A small contrastive image-text model, trained from scratch: encoder width 192, text encoder activation gelu.
Rows from block 2 of the image encoder of a small contrastive image-text model, named by matrix and row number. Rows with one number belong to one neuron. Each number is 500 + 25 x the weight over its row's rms, rounded and kept within 0 to 999. All counts start at 0. Numbers have three digits each.
After each neuron's rows are labels from the 100 images, of 14976, where the neuron reaches its highest value: "peak on" is the class under the peak. Only what is clearly more common there than usual is listed. The data: made-up ball-and-stick molecule models.
# fc1: MLP up (encoder.blocks.2.mlp.fc1.weight, 1152x192), inputs 0-95
# fc2: MLP down (encoder.blocks.2.mlp.fc2.weight, 192x1152, transposed), outputs 0-95

fc1.667:522455497521514471500517467508512470508511560483555482507481575456503510488455500485512476496519485537492512468492521563502518525489478531410485514523543521498508518519491499485525492486476528491522479485456536480523497474493451477508487490470516498510558548496495505490530466471517484481
fc2.667:523456517506488493497516501487513470495517489466461476500587535507494510514481482446530509528484482540462513446523528489499446522490531493503471496515511506498530484515502507529494474509517515523484506497488508496540465497506519497503497488451498463502497496490490469519496498524495494498
peak on: blue ball

fc1.4:532478514508492492488498473501487515518498488531516503506522479485516531508479557527513494504441482498478485510528456474469488511531496513502531526516549487526540448462492481488509503522529479488501499478483531512511564503529440524503491469495529508521546469529472501540510519482492493526
fc2.4:493592474551513463499512517520472493520489501459509548517502512524473516496525467536471508559442507536498470523509467481469517521470547475519476518480526529482511475488507501499496447468482486496496505497500512503503487497472491522490550516474521448496514586525526510551499478483479488497
peak on: stick

fc1.37:513483503511503507477490517519558490499504480500533482495497518510492546490478502500478494449507477558503553538536456492492495523502502432473514490483522477518464509485511465499496507460570510478496529501489554487508540472509508492516461505499526468540499507431528547467501496458487466537
fc2.37:499508520527525473505479496490434574514460498446477505524467480483465554433515503519501492495492509496498497497454524497526491482473478547524511506516489467488558470487473483519513509520499564503502526516475501500469493510486505486489497520527518509473488476520518537507505477513509514487
peak on: white ball

fc1.390:525504510507493492515496472492485509453489523494513456447494475481508505445466534508510485515492460462476515463472476505518536532483479483497508507507510450497497522503493473463459497482495472497491451481533487523494501509523478551477511503514460543493495491532546506475547454468530522498
fc2.390:436512506477472493497499513496543487507489490564456527481475497501485502507528476538510495515526511516499548541482538501498475469413556512490506529503456527484501464524492497528501474508470514509514492476465520522499551521483546476500493500504517463491511520486520501482520577474517521524
peak on: yellow ball; orange ball

fc1.738:513484505442523511478506471516448497509526505470513510518434495504481494446504515485516520489489476526519506510534480462475493526478534493490503487475502509546464489498525490495524520482524565490491504459487547574517507548491494465484499510530492502539553535510484480490512482515508503531
fc2.738:455513512462505497476491488517555512512487494484516494524527478517528511554450466484518499510509489478427505466473486515524486450470493527498525483464488504504539500499504472518514457521507473470515514538518497500462467503496495499497541492442553477480448475520535509521499546512526500483
peak on: blue ball

fc1.105:475462496502483487467506493517421516481492500506449512520468487453521498486449477461524510510520508517458509514496484481474470489469500488521518524493480499485475513504517507465469485441481542546512458518476483538493487496539501491453475492461491541533485505527475501522479466468500466505
fc2.105:488489532501506522504498504471541461494528486552562492525521491530509539480491531508528531521537504471495487508484507488512550459536479489484510464513516533509484495513483486529479483540540490494511495543546501514481513480483470518538511510532500488491477488496538479507507566533457497477
peak on: white ball

fc1.19:506503524514509498515482482489522435502527518458507493502492540476517504541492517496515501497462484533506503465473452502540506518567446524569498484508505544477492515489496494527516467488497487496541510484535481517470507480494492497489497515535444510484532483514492518506536462500520494496
fc2.19:516498468475471499504532505515517448511461473511473518481476536466534482532493515542500516529496475497527523478536544489490509478489501509514554499532468506485447458454487488510514508541470503521510515516487481482488469482511506495504486522513464449504482525464525499515482460504492490485
peak on: grey ball

fc1.302:447543487515510495474524499491499507453510520547521476463466521502487531552489480508537499490527482484480513510559508490518522523535488514478473504469505488513507522496481502468548503523494455508472490485505507505552481492508543431520495512528529503500531485538524470487478482474484495454
fc2.302:553436491479505531507485482464490514475483495476487511533535575496520502506485572493470505499530505480502459549438518521488454501485505497512497498540502535503547493475473472502498490481520475511496534473474517498494466494484492547494489480473505488499503506489500474516498504553488486506
peak on: blue ball; stick

fc1.275:511487482578491473498491475478502543479504521531517529506509501512511521448507509496506479500483513495498506546492518469496433474489515529518514534520536491496519534524509513483507475488471464504532506511513471492506432475525508489466475439467481459481479499493508494532487537527467496503
fc2.275:486506484511475514502495510471517485492510515493499505475451488475506519512517516531491509482478490497522495488512535534554518545525513502497472480463512516497465469576512500497510550501497570513504494473481502501489558473501545505503432486468462462513491540469508546452491513519469514508
peak on: grey ball

fc1.548:525492504501521514497498508478493510532525517523500509502519503537503487510504497514454520517513469514545517498477537518455529492461514503540504484492522506546569501506479521501505444458439512542533503504490481479516493475489517458547546487505534506522514484493497513448525527505517499519
fc2.548:493466535498532509505514507518494498467524483499514451482504553491508481476510545459533519471520492466475491497508491521539442485529431545507470530512480509523438477499488516502479527509579513497481489505493504511492501508479489520502503505478470508481500496485502550497499483571488485462
peak on: blue ball

fc1.339:488470543459524453505514502523501521537505474434479534488484523455523492515479486531532493513526500464542506499482512501484467520518516461472495474545519515532502497505492479509480501528517526482455490520518541511486512485502521487501512494502514471514478522532485494477475531494485485472
fc2.339:482572494509506545507469522471485466486456490570556506537518474571483506459552482509476517497490491557494488507530485491548469484506508538493481491508481490526500503515477508536527507499541515494491515482499489509501567482527505502494480532498506511507497484489502509493509486520504482493
peak on: white ball

fc1.223:518491533490545506515520486520483553469533485525484491482490491482489515497471508522489497458490511508476501545509467468510535520516479488475470538490530471501495517487500499496494522469512504468511456492492495504509507522511485513475520468511487532493457439549486497499471517480526495529
fc2.223:461528469510463507526506488493489488488497481561516503526475507479480504493533479526500508523515519539498538462482518514471462496443537532485520519487436495481481477496491511469490464529530541487506521513490497514490521503497534507483505506503517481490515535512595489525512546484541525496
peak on: green ball

fc1.459:522485500513459509490489472484503518440470524481451553423509496515508523433497486498513492487489482525481540519485506468478498510459534514501540513533503472486496506546499508495495489492471493568496517502500501495500461478510488523465470461484475481437507485499518502522507501499468545495
fc2.459:482515511518448466503484503498543526513512495498511518492511459510515479513514522550495481472503491482511492511488513532557446512520481495495513487523501467504483514596489505482503523465524527488492510520501506486548550492489512500501474493464472500510468504476502509418503533535477512512
peak on: blue ball

fc1.608:465470520489520461522503480472499456521490435471509501505438448485517497448463482495484478515480529540456522479490519455479462516516515506487517488479481505539476485516497477517516506539511518516465466492529486521480503544529494514536499513468529543489397469492499513508510523486510514507
fc2.608:468498473468527473509532502516500456496485491452453497480485474544579504526506462499501507496477497529465480523475511473472515476501500472500485499503504502499480514530492490483494490539494456498495509465506489504465500505547482482487511502435544527516514503510514540493507514527514501492
peak on: yellow ball

fc1.685:516530493475488494494480529526511497507495492540465534470476500482521501533488500470520500514467531530445511446510445498551479521497507519534524522508540462477490463560482508530487498503512542493500484461527502469412532511507509521486503485503470510475489497466483509507493489482490525507
fc2.685:511532480505479456484511499479491466511511477514514515522548459506472490510497457533455471509543509523492517500498521509496499481449511458492505486479504532518482489471518524499464461453477441496507455549475504503576485475488488501511546491457523554534518512511506476475501542484468503472
peak on: yellow ball

fc1.612:435448534497517512507499486482520505479472513484492518510521483465509498456505481492502498533520495520513501479536507509522503479503482477514489502486524507494464510482506537487468494454435500514490563505457487496510540479515491506506555508491527478503535517479518536508512537517504495558
fc2.612:537501481489508498534516549522443512541545495538520522465485488532511507507465531476496501484486482502479483504520496527489480505521506526497467485565478477496518472518500541513517550487534516529474477493461497481495460528514478508490437488524474522499465463482473482529492470500546475460
peak on: purple ball

fc1.515:503481525514470478500492457519492508496458542473480519469512482507531469508453492506468465515500472504505489512421507522507534507484502498490496478487527480498485538483522573549492493505482515494526513463510473487495507488480494489518521518506497513474517497511491484477493537435540517477
fc2.515:503496506498484478492500488474539529486487496458468513526533472501504485513482485466494542544485461497490517479527520502481468489458496509476476487526515499504548494523499552517501510549515423475501521494499509504526504530504460450493517517513478499492594517526527482540500524526472516484
peak on: white ball

fc1.77:503491515483470503495524522544505516478546501453471546510511542461527512496502478499532526503503517490498442494519521498529498482519520444501513490529501510474433520511504500493473488481479534501500502517464500507522440515512514519511513515486502520559451511524496513508482475452510490457
fc2.77:507527476588509494499505487493492492481536493519494477547508473527522511494476498453479466488517500503477533453467485515551530488481503565501500505476513477500496487510478490492469519512533508488508508534529481521475514492482455520488498499506500522490457476518512492514496525518456475498
peak on: white ball

fc1.525:529496516493519481515490454497491551479497494508506475475490468489512515497489508505453506441469498497496502561501452489503490526490506459501517526492546484518516515507512455497524502504543522520502489503498490500497521519503445491477502451509520537478493451557500517491500515492508483527
fc2.525:423532504512501507509523497501488451488516491513467532504480525464472464476532465499509520540505509524509525453484484500484487499478540518517469531458474494502473460479480494478505469524467500462495500489490507510491506494499553483484556500505526484500525540507539508506498535466487533493
peak on: grey ball; green ball

fc1.663:497508511514481488530489444508475508491508514556526492439509509459498488499545490521463487485504480519534513463499458459556540481469515502489479523508537531491491459534463495503476523499520509473512503492494487536476511478496515510506476512523501483536534509557489543499500446516531479473
fc2.663:462511482519509464511533491502509484503514499509504550518493502387493480522500492487503495545536500552521545465486479514483494480479502450507512495477547475507481495520506500558517444521495482463507505527495497492495526519523518509508478507528480512506505493510509463507504566473502512475
peak on: grey ball

fc1.197:518505518504506500534490507473464510522480484515492485519504536509475509498489473521482469509529521563496491494522532469510512506524502453529511488488515535483465495457504488514492525493513551514512496499472474436517456515513499499503492522542554497515498469489507504494481498507503479491
fc2.197:475468525485508470494500489500496516519504467505524481505510468499520504545517551449491505478469499459452484463486509520516489496540490562490499484500477440499475495533529552517505452505503489519514472523508482490477526504516521483515477491482467497489492523508495475549495495536500482485
peak on: grey ball

fc1.544:429523490499469449486515530506485458507522464489498547488461445514513507503516514564480527475494503477563530478500468484505494480490527490519502504511497486542455503518523492467481540488529513515440533508497503526487467490520528523527532493578522524484516517499545514518483498496529511486
fc2.544:601489493456523522512505494461521534416506492546547434488526498479477555452482488471520479477490527536482467449524537499550465501504500514506456480514482489489504485531509488499517472476505490483503492486496483496525530503508491459505440527474509500483473472495477487512500492511484480525
peak on: red ball

fc1.458:492488518461548482498521531478511545511514482486438521540519518466496508536494497530496521578531497508520514514478495488454503514525488513453478549519471510515522493497490517524531486476480507458521468492490504515495502517525513471522471483497538543558444523543511532488507522508506478523
fc2.458:516479485497525529495492507540497480472478486514550458496493491584513486493494500478489505397501500436506473493493493547557550475511484489498484494482512491517505489538489497527510543536535557550486517533512503515512496523510532483488479506482490500489472503518529538481494487510504515494
peak on: yellow ball

fc1.649:477497481494489513490483490512521513504496482525481484522526473539474455481530494522499586496508546442505490545493401520491509484493499485511521514502524467471532502499484564524500528517509475509492519506506493510485480486527482522519465533517482505535571501477537534478516495477495507482
fc2.649:444488447492502506496508480517482501498480480485486494490503500523523486553494493510496518533554498490511524526456460489495538476465529469507518500530505477499499516504498481502504510506466468468497496495492500497440464485527527516500465511473477543500500501494544478487491487475477488506
peak on: purple ball

fc1.479:516571461472525496502483538496482504508490549499539538536517470483505500551506512497535488465457487445487521473471487481492495485464485521514502479477496448535514489478493497508480519506528494474528481502454501468485509512496458509518487493437509508476486534459458467577490475477498520501
fc2.479:487485481528509503500508505495473502519507506476489536484495542506493490497515468496490507591499497517521500523525473483422488564497486430497490509471546545504492588487513496493511439505442480528497469524538505498525459502510484500505517498520466504492494486500501502486499486490482523510
peak on: grey ball; stick

fc1.614:495486462533518490486484504495495516517483496495489528514526497503505490465516490505443528475480491505510534475447456494465491505521518454523561503525532513476482504479488477557507494484514514502516510518496522509482522496479513528511527495457489450521518534477479530518474532467486500479
fc2.614:546516464521511520501486507468458553524488505453509493485512500534443496481518445523496483505491500476481464529498525527512505522485460527509489481529525526500464502508472504520484514483444530462504503483502523498477448484483503515507464478484511500518512488486519509481504486500481527488
peak on: stick

fc1.647:498468530510506514488527485539463495510479480477546429528505525481495530487463445494490485512507496548487482468506502502533491546489452480515536504448516528501491508509502497463520490517487495503443498482519507504542484467500490508515492518477517520480532491521512570494487511445467513501
fc2.647:535468472509493447485482520501528461526497534477481502488554499518512487503483495478475488531489506534497513451511532527479476505468515517511459497506452530494508503498510519511531465505499466494495503491454500513502478524511505459516528515451547506490536498504492460527500479552467448466
peak on: blue ball

fc1.252:477519476501474515492490507500522495502511494515483501517513501513486453463538487512497565497499545437489481536493408522475509473492506490535527518501536463474523514503496594532486525520525482497483524504506486507489481482513467516528467535495482496522552511465525536468507504464491508488
fc2.252:446491453494493495494511483518487501505476478485495505487517501522526500547491485520493521541547509502487532524456456489498513473467516465505509505530507476494503503508495479505501505499475469458494492497486498507427467488522513513502469516479472543505507501501531474490491500485489492501
peak on: purple ball

fc1.547:483524503501401508503480537541496511508504486521452499489487456472502479469475485481511505468502501530527497485461518528476498495465507460509503507454559496502474544510495496498518516491506538494465515516535459512471519511477496512504492454498515519502597524490460513490522523484513478484
fc2.547:504481495476477557516440497532540450445534506547470514514495484513544493518496530476529511483500504480472458491461486532507504493483572536498528493545428502491529427529500505467498501507571494520499517457495499513497499505491510466500501498507484525473487513527525500538518480484498500482
peak on: purple ball; red ball

fc1.412:484508488509492484515486511478491523487501486481517512466484517494511499491450554511473496486501511485457442478518477508486498486503511505498477546502491479532482510515477587516527486437468510499488527496455497493498515479488485506495525499539492532504533498471538515481506446518549477510
fc2.412:518486498499490503472506516466518474494517503472504479462531514489523484464538494553533522549511509529570487548523525502524486524522517526484503501516487530515508461467493492489526534530500475532494515488416504510482547513517511471493519502493473462506567528489501547504500507524505509501
peak on: blue ball; purple ball

fc1.755:524455529481497496485508507539545508516543488509495452519489506458473530498491475515499508443531488540522525501511486492487498512498517453495500534496509482498491529498485506508526499483506535482495515502463550501507474514521453507519468501505530495551486487494513511480499482471490449518
fc2.755:488497494518522501497474498513460551504488510503519508515482479508488522478504517501488516496459487463489509492477536540542534478485502532512489492478528478497540478516489488480525534531526541502492543538487493512458490509492506462490488493496514505497466508521541540493492494519500504478
peak on: white ball

fc1.255:466473513489522461528487482469497454534486431455506503512439451480519499457461491490490477508476526544451516482495515459473464503512507509484516491484486509536477484515503486526528507538509511519474472483519488523478498551525491509533497516464529532494409473486494507503517517493506511506
fc2.255:468506477472527466509535503523500466503487498453459496483476471545578503524512472500504512500472495522467476519478512472468521476495486470503486496499499502495478520534495492477492486536494461490496512471513488504466497500539466482488513503437558527515512496510512536497506513533515505485
peak on: yellow ball

fc1.148:509555441487528508471508525505487536499489495470540544507496433472519533490502500519517464458511503504507501471460509457500490495485514505505498487465492460479497481490504453477496516490519494536493455517486513453527505498502465465513477463474562488488496569486499463511482483486436500469
fc2.148:474467479517500522502472514502470476513508498498466524486515554526520481520501525448501496550471509434489490534516490489478483531498503489510506501506533532511490542510519457468477451559431470528507491475536490514489452497476510534502534496530505495500515489496484543535497495526502478514
peak on: stick

fc1.511:528477514509459511493505487482529504437496500494422548389484473529516512452503508499555503498492482527526537514523498496497506531482532532499532565538497463501505472544499467503532483502478498536508511494503526505515488480514484553511490474483457502446504497465494515461506515494497525510
fc2.511:497539500501466484491499505498543535548527493514493521506506457489487508489526521550505490485494490441536487503492498526555445486478486497491499503560463458507519499531495489457490483466494513489492498514453486492534500500464509513499489505471545522496466524509475521461507515540466518506
peak on: yellow ball; orange ball

fc1.606:479471496489511503511517499475517518503537495491479488484520540483515490474476471473499508540482478475493497490473529482512462530459474525530498505508506483495478525539480487499559518448496484454501508516486496514479545468467517571474488516503505583498501519500501493478478515520499484525
fc2.606:540468493494512500523492498475511515491507491519517487467510499518477491508525511510461493417537498548564488513516452506486526470545516509476476496507508523514503496499514526496490512462562537523512480489480474502500506511534517410506471472505526449480477488513517536520499505530524480526
peak on: white ball; stick

fc1.217:481476529496506496527579486483495532534506479484491504506499490502507536544478483543488510541508487574497498508483508440460506501498462503482529507473478516523482475495474448495464504507480530493468485527497479524466502500499510536523496465561514518486433482538522491517499502482484511557
fc2.217:535482473473506509507489504521536487506493495447500512493490523547537529493505470516488481459494489471505464516506488509526513490533549466495448517523514514493483409521530467524509548527493474520487499466471501524520516490518492480487509506435488493516533530491515515514494505508501478457
peak on: yellow ball

fc1.201:470481552519538489506491490474512460473520521465504517518492519506532500529478485501505495517530492562524522483490484510508488532508453543575494483487502525489538520485500494536537465465502483508529501490526500520489477461483532503503536493544474493472542469486503511488512475492540516499
fc2.201:539493484479503491506558511522525469522446501520506457439495506492498482521515509553479507507501476481525512508532503493507507462516491529510530501542492513482434462486509507517519540542435526499498510503465487479518476462490474480510454525502484444518507527484506508523499495509487490479
peak on: grey ball

fc1.711:535464520542451485523478475485530493453506493493462509426487487514503505503520491504508506491496482512559522511495480503531493497500521518515531527506495473515527472538540485508520460551492493514480565459490529487521490465524528500517490478527474473509497500453528547494454508485476527468
fc2.711:496504522519481482483517505497516482540507513512481507483484483469518559472529535537457511507490477486487491475550497474499478495532482459482479493524508415494547502494500466464500479476509508474474507498437496500492518511475457534497478504526506510499506479510485485496513532529470513478
peak on: purple ball; blue ball

fc1.410:568502502550498523495497461519500464423527483495479488435478484523523488461527534447477513504491500540540457485488484522527481522517511480496509504561510515499510530530511494502516495505506441512460514502512485478479535497499492554487492480529510509497504535484475480518487460506523510505
fc2.410:472466504511502511503506505526543544509495472486472524519550479492480491503503496535541502523553499500511491492450479531524521474493501504508506481504513468506534478488478445438506517536528525527499530507462512511473507518513453475516530491511484520493516490483496520463514519531500480521
peak on: blue ball; purple ball

fc1.370:488503541507498474460509538489523508523471504500515498562521510510484547470492501488503441504488545449475501534472520487477519493491520499475501542518497481499472526463540509516488489499502535475538496509469534467510467489511494495508463524550500452514474523497477513529509550495457471520
fc2.370:456505473545474463500520506502502488517487509484505491484456475433494533529516531449497492464506495542495516446489522522541469519548508544499503488495495478497474489532529484529491484548493502483496482540502500485474490507507515535513469515499515505499514503515457513526494516498488494478
peak on: grey ball

fc1.622:508487494511466526462519524513511467463500491499428524432516463477504464457510516449533490492482470540496506501528510539466500499507484508468507511574488473475510501481518480505512505506507508498492482490529527508505506467519471546503499497522485510475503528488457479507517473511494534509
fc2.622:502505498514488523498523502531569547511528493514497510512533470527482477493497487555501490518534490477464482488451505507533529482508517529509506476531475477497524530488474503471511458490516433513491497511462483493492510510490472489497553504485556561505460503482483487451511504510499475492
peak on: stick

fc1.34:480486505504464500462521526493533504465491463515403513409490452486478490483485482467544498467495488519509553508541516539463525506493494494464503567570472443484524499493504476498505487506493529482522513495517546502514505479524490540537515491511483503470516518494480491476514502502465535519
fc2.34:502527515521458515494543500519517488510522482537498533491525488504483481474481527551500490527531486466470473464485488522510490495479541526500523506519458456498515546500491513471514434460513420525502481522495477504510511493483481524490520498494548554502461497491483518486496500511497476500
peak on: stick

fc1.573:475520486487500482536494512491535516502451470513517508476485522423512486518482516515509507493525479476478508493543483514502480507486540463498450494527491476469486519508520477544488517523493465458495515486458482497520532473506534514509450480522534506502535533499544453497492496468488500463
fc2.573:541464509490503496487529469488468489483492498506488451552524440556511501492511510517479483478501504496459467498462492498519480503475443480497510457494502533523512473487467520497514516501529497546505462469487490498533468478533457493497519548503451526506447454502426517514501513509509538545
peak on: yellow ball; blue ball

fc1.86:533492496504449492536515500522484541496520507522477491544512478485492528474488487459492495527525494504468497530523467507518476482472513506480479482491472492440467513497477531500462540500526486521505458530497489510516473487473462501499487487484502529496445496487499503503498505507465479472
fc2.86:464514459527500527494506508492522483514525493501471521480484515485528465497500569487510521493493473480530511463464565498548505489523480519500520552508485532517532474539505505450497444531498488490506494517513514496472504494499505554485532542539494530458557480516509480507487544503507482500
peak on: grey ball

fc1.154:507520516544500525519480467521469536483527464514527483488482560438509489520518493495489524458502474519487488503523489508544518536508499503484497507516531527503520529497490489455476542533464536501514474523471507492528511467502580452480517501499545509514492493563494491490478521496494525486
fc2.154:462509463490496512517519496505497484489467532458464520526520508483481540491503556534450500524560513478508555492466520528453463502477503502514474525509498518499501477523521491523516409461537506485477517469500521489503501514494509479505507499557510469475503544507526492513488510492463485461
peak on: blue ball

fc1.293:478484473529496516518495485492469504560500478478519525567486457471518493495504516490455482505461498492504480500521480497491499507521427480477499501484550538552509493494513534512506434473518533483524489504514496528471494486498519507514502531506517477543510522517495479523513512501495493488
fc2.293:514536484506506489497491497527522515489500528493483485490531514504438491514502485513546529500489505470485497399508519477524537468479541488526480512482459505497468518471481495494484552555513466500507514484474519500490463502516483496513489485502519485493452482514497506494491481553536498476
peak on: grey ball; green ball

fc1.15:516443514540508510498489445486533481465493516497449498433483504533505549514484498507498522522486512525517547517511482504518507506511517514537519519504506461484504489549552447478502472522473515531506501442490510515519513466518532505494486493499458464517484478484515525505477494491464524500
fc2.15:511534505525468482496522514494525484550537534530467524481507455456550538503518552556486484480481472491470511496540516467526458522471468479490499492523515429507545471498506470519519501476500497486486518513484488512522516499457465528496472487499493502524490536520494484475485535506477524438
peak on: green ball

fc1.688:520508500503527562502477464463511532514518555498537499499513536528492513534531538470517515499491465477511502486511505509529493527510489554459480506502508526547525504511491466495493489491480506496553489501479498486506501466502526502508507476513486460510397546529490465493484487466505514506
fc2.688:521509478495542519499503506485501522476524505514519541512537546490509499534444503478508491511527507520498542450485486510478453484479567517509492504578512476509490478576507494523502487464486522464504481532467510490497530499542559497511521504506488469505495468512481460530493511497501489519
peak on: green ball

fc1.516:549478505496486494483481508500512516508513518538500515519523491480487510477483558514525499497426484476481489522504477496439507506517526507511507511536557499507508459489485498486492494506504491490470526493497527504520556493520445515483480473494513514521550471504488506561501524498497478502
fc2.516:514549486578478479503523521513482492530487491488500534518520519509484522534529488528492509546453497554499457528527427496480529506492532470506489520498535505500491455493504502489489442452479473495489503502494509499505474506463502540489521511469509443486509598508507493550506460474479488517
peak on: stick

fc1.360:453513494448510489467510508512478505503533506508466471495512481518487454451511486482499461512514477496490528543490482490474542534475501548500476518516506498511469534508524536473506504494516508526506462501499522499506420508491525483490483459483531451456482509468465523452463476547480505481
fc2.360:512508440500468539500482504485552508523520500481502531516543497543473480475463478550507494524458506477498491552499508506495529522496471540488516484560444509491496521490494511553502480472446430482522485531522515491512506529489501514489474518489504499515501511473534507534506566500518501491
peak on: stick

fc1.472:502489486506461503476513454532532515462497440500457504478471483509495517427535493494573511534505481490516532488526498486499494500448531504483511546521519499514503461503485525507505469452503492524516475500517544534487481464531477539475524490501492495412521516505484529450529481503492498452
fc2.472:497548483483464521516493512465527528506523460562480513518549484475472518494474506529507485489518488489515505542517464480510478502460499479510519485591479485500515494546492494510504495468482509496508484475449497493539501504485498526508471508471503553484473507485498453448497503502479527557
peak on: red ball

fc1.668:483551480451512483460487557494510504507497502501511510495508506493463476488521496495543485528486509516454579500495488508477524494500481526528469505494502493493494515519492508510511501483479516507519450497507523480519448494470546502521517425476508486483503511465492493499479560500468520499
fc2.668:561496455468521524510497505494505524476484500522518531486544519575481462507474457456534496513448491466488491507515492528462497495500460541488515505568485516508484539482489470494490455503481473493497485470532503492498491496463511519502497506449582520489524524496524536567503533504537525473
peak on: stick

fc1.239:493500488460522499510507493482500524528536531472523538496432485473488486456503526485501500474507515501531487518488489523440501464466537502454460497496523488507479451477502514536519506474507537470512497477455510525486503540491476481487542468548497525537559546484492438480516498533500499483
fc2.239:484461515476538492501518491482498448474489455497487431518542496526541527537437439494511507519491491554428497469481497473520489504523486461481549492474506516509516536494479537518513482506501488531499499490511494500550461468526506493503468505404528477502441467511500506492510526476512501527
peak on: blue ball

fc1.475:489556506502471531512536508535486487501511433480484528479522496478477496491496489487509495491516505516544503483520538498484485468484517473578480511479504478536443495535502518474513544459461535490471506505506519506496528468518519461506493483503510459516553540484494474501432508495495524536
fc2.475:530497496485509553498472508498521445500542518509512511500543449485519506518540496438506481490486508501473479442524516516496469521505538499498512505492499516490534475522509526511469483501512509538495503499494504496544490501537526481512505499527494495488442488521492470548517476503513501481
peak on: red ball

fc1.55:473490489479546478494499489450471502571492464433473493505458486517512496541523540517496509505487493486483496547509470480470519505516497532449508515500451519547499497517487512541526543536479489520517502503536492526462492520540518496528461530496528581523426518494497500456534490503488524479
fc2.55:520535483483508491492515507527523467538496522491475500524468446537525499522572502515530523495452507465483437504516508499464516484459459474495509495476456492510513497525497500512510504537527518562493507504486494500526480508508478477489512504517509514492493479494501500525505496492508496460
peak on: yellow ball

fc1.31:512480491540484493485483523524498443516517515511466540469528479472550465484486507444518519582491494515487461502498485464494452490481533478501490523491546488522528492509506551475513540469485507500519503526522496490514503529513505488508507516492479495515552506516516479482530471515527447514
fc2.31:515510522474480465515484535496531553480550499502510438542498440521486526511512535520486498457531503508525520494467472516507530477498464564509466504559490492491506436536467479523473504514534473503496504500457510504492536515494473509496504495495518515461464497471503537550517511500475527485
peak on: purple ball

fc1.51:533497513501463506502455492480525522465505518471489536445464471516501519480496477511506503493501477520519516517494466488521485483505540535530549543517476487487487476552527448518492477534508485542478528479509490489525487481485554538510469468492472499457506483498512534505476522494476514486
fc2.51:492507499474479471497493504478522479530518515463479518465503445469552541498542524533477490475467490477513502455504503549514459525494494499502476493519490454507511474539518437466515513466478531441489509493482493503514538503499483491478482505504515475501498509506492497496498502546441524472
peak on: yellow ball